config.yaml
encoder_arch: "convnext"
model: "encoder-decoder image transcriber"
dataset: "analogue clock faces"
train_examples: 195000
encoder_inner_norm: false
encoder_num_experts: 16
encoder_expert_mlp_ratio: 2
encoder_depths: [4, 8, 4]
decoder_head_dim: 32
beta1: 0.9
steps: 6600
final_lr_fraction: 0.05
Rows from block 5 of the image encoder of a small encoder-decoder image transcriber, named by matrix and row number. Rows with one number within an expert belong to one neuron, the router's apart. Each number is 500 + 40 x the weight over its row's rms, rounded and kept within 0 to 999. All counts start at 0. Numbers have three digits each.
After each expert's rows are labels from the 100 images, of 14848, where the router gives the expert most weight on average: "peak on" is the class under the peak; "top examples" is what is common among them. Only what is clearly more common there than usual is listed. The data: analogue clock faces. In brackets: how many of the 100, against the usual share in percent.
# router: router (encoder.blocks.5.mlp.router.weight, 16x128), inputs 64-127
# up: expert up (encoder.blocks.5.mlp.up, 16x256x128), inputs 64-127
# down: expert down (encoder.blocks.5.mlp.down, 16x128x256, transposed), outputs 64-127

# expert 4
router.4:494477479458499498507544472480419497495521461497529558469499500525418473490482553504484442449529536572444518518475566499572418433435538495551521556431421539534517508586532533538456554513494538
up.10:568507465527465449475456557468515564489529542452481490481497536490561500524550525500538515526542429538524492484448525488499432464490528510517443478488550494460547514504452509442511373504550465
down.10:514515498517494476532556453506485453514455533538475486464487549537460538585545492510422510467494426518531424452516544542501508443501496496473521438544485571428478560509434457460510460452512530
peak on: face (73 vs 47)
top examples: minute hand past 7 (40 vs 8.1); minutes: 35 to 39 (40 vs 8.1); hour 7 (31 vs 8.5)

# expert 12
router.12:564476468477478465509463517483480523499411495523494443562526487488540484500493454553466553492554519590495490482485492552459479546531522447525420509534513546484476471417518501479466497554522474
up.15:473477448435513543515513555534542408512576453515521515538509582529508501471534482493468427524490531463497450466461496488502455444488447529491471521467534478543486527515570471517536515467513435
down.15:451477518539490454430408509465468537467519506538517538589510556531518519535551535474527481485531491441510469513439460510552529391526537515491448528539495525499471444534507498519499526488546477
peak on: face (80 vs 47)
top examples: minute hand past 10 (37 vs 8.4); minutes: 50 to 54 (37 vs 8.4); hour 10 (30 vs 8.5); hour 4 (30 vs 8.7)

# expert 13
router.13:547500509500479526517510452465530481557527519448542540498493467496534496533471543496554497516482419490562469462475526460442595540460486550474520465470571412515413533426469516515569479527456448
up.15:539545518507462406503481514532524503426492516484456470462515484523418431482453379553506493484511513528551523492494501470553485522498507492458504498545542542517507449511536561517430474533503555
down.15:492451495502611457518504509510540475628478504497562502596527462499561529482503554404505445470496583490527539528449510499512526500440507535443508494527425483541587427447532538511557522521428502
peak on: face (77 vs 47)
top examples: square case (93 vs 29.8); four ticks (56 vs 24.7)

# expert 11
router.11:555504476503474502526451426503461469523485487464493444514531561497489599576468506556510582557545528511429485466486494490513557440515487492481534525441513427487464549510471559531479545507407575
up.10:516494540456520539459426470369504482466482449560534484501489509451466498526561528528526483567488441529539459565431516495508519476465521452558496495514498481551523513487518435568489473491478494
down.10:461501565522554546486466547524500491484528539514447519488495476451421507504539517408508506470510574534517431485503448431521556528467486498552540483509580475466416507514446409508465576493545508
peak on: backdrop (100 vs 50.2)
top examples: square case (66 vs 29.8)

# expert 2
router.2:502450569578557498547504471557496565417572511515484542494509525478494507487488557442542471485508491495510494441524527478497528479533528511437499540555546489585555455499519482449546475410500522
up.10:510427459443476493544506550563509608523505512528503513553512512461517497558530501479428480518506525556485482522460523467469492469498544503567441567464574588533476522512501505500430546462552492
down.10:528463508468456421453547450479451482467484550564501490479489483495380471465467538464548535480469440527475456490462493476509556481542489470512527488461497526483506410588525545457544525484502481
peak on: face (92 vs 47)
top examples: minute hand past 8 (34 vs 8.4); minutes: 40 to 44 (34 vs 8.4); minute hand past 2 (29 vs 8.5); minutes: 10 to 14 (29 vs 8.5)

# expert 15
router.15:456506521431493512473471540452550434516516521496456479474480456449524527494520516445493398518426480440513475555537445539489566517472484534561596511502521554468537491471518516536474472533568493
up.10:502552490542522473510540481506492485481480496477490500562490534533464501459527495572472587471555482559491469490581467439487522463541545520458560474540541479459448531521526498514475445585508423
down.10:556440526507495518534533467549515557490451424521530472529536542485510643427474457506446509507510495452463499399521402501530457473496495510450517500408440448503504536560455545574497537478535547
peak on: face (92 vs 47)
top examples: square case (87 vs 29.8); four ticks (69 vs 24.7)

# expert 7
router.7:498559493521524518465541471521481523567513523507495458515551479526534503468510467490478609460489538468489516490492511507463507490492510437527485503504521448500499521510473501532527485549447497
up.15:408512539554523514456516486563535565466579530554480535508487495492473452525495509543516554389547501535446514537557463407482476566531495484428512518468468544458613511468446466522420535466495537
down.15:503477414532484495551443460493490410406514522501468549452492472487513450498556517524495428470482516548576558514517574464547478536511510480531539542451445499499486528468523464426536443538492515
peak on: backdrop (94 vs 50.2)
top examples: square case (60 vs 29.8)

# expert 14
router.14:550520475560538465439487513532556547516512430477452461487554560485511530451549518529443545451471437459500495467471528418543457516448455596465448479527541490482476509581429533483489497434497527
up.15:491569536496487519565517436454525530536493507471522527461510534509496549528467512438485488510505508532497500491505556482415468430562495544499488492443498435547499467473493369535574518500485555
down.15:510487491489577548489530521551479462482516544505525570571476476495488536531502449437509423512540515564459438462486453425557505481535509473508485521553408471493472423570423449504526530528551512
peak on: face (82 vs 47)
top examples: minute hand past 4 (34 vs 8.3); minutes: 20 to 24 (34 vs 8.3); minute hand past 10 (30 vs 8.4); hour 4 (30 vs 8.7)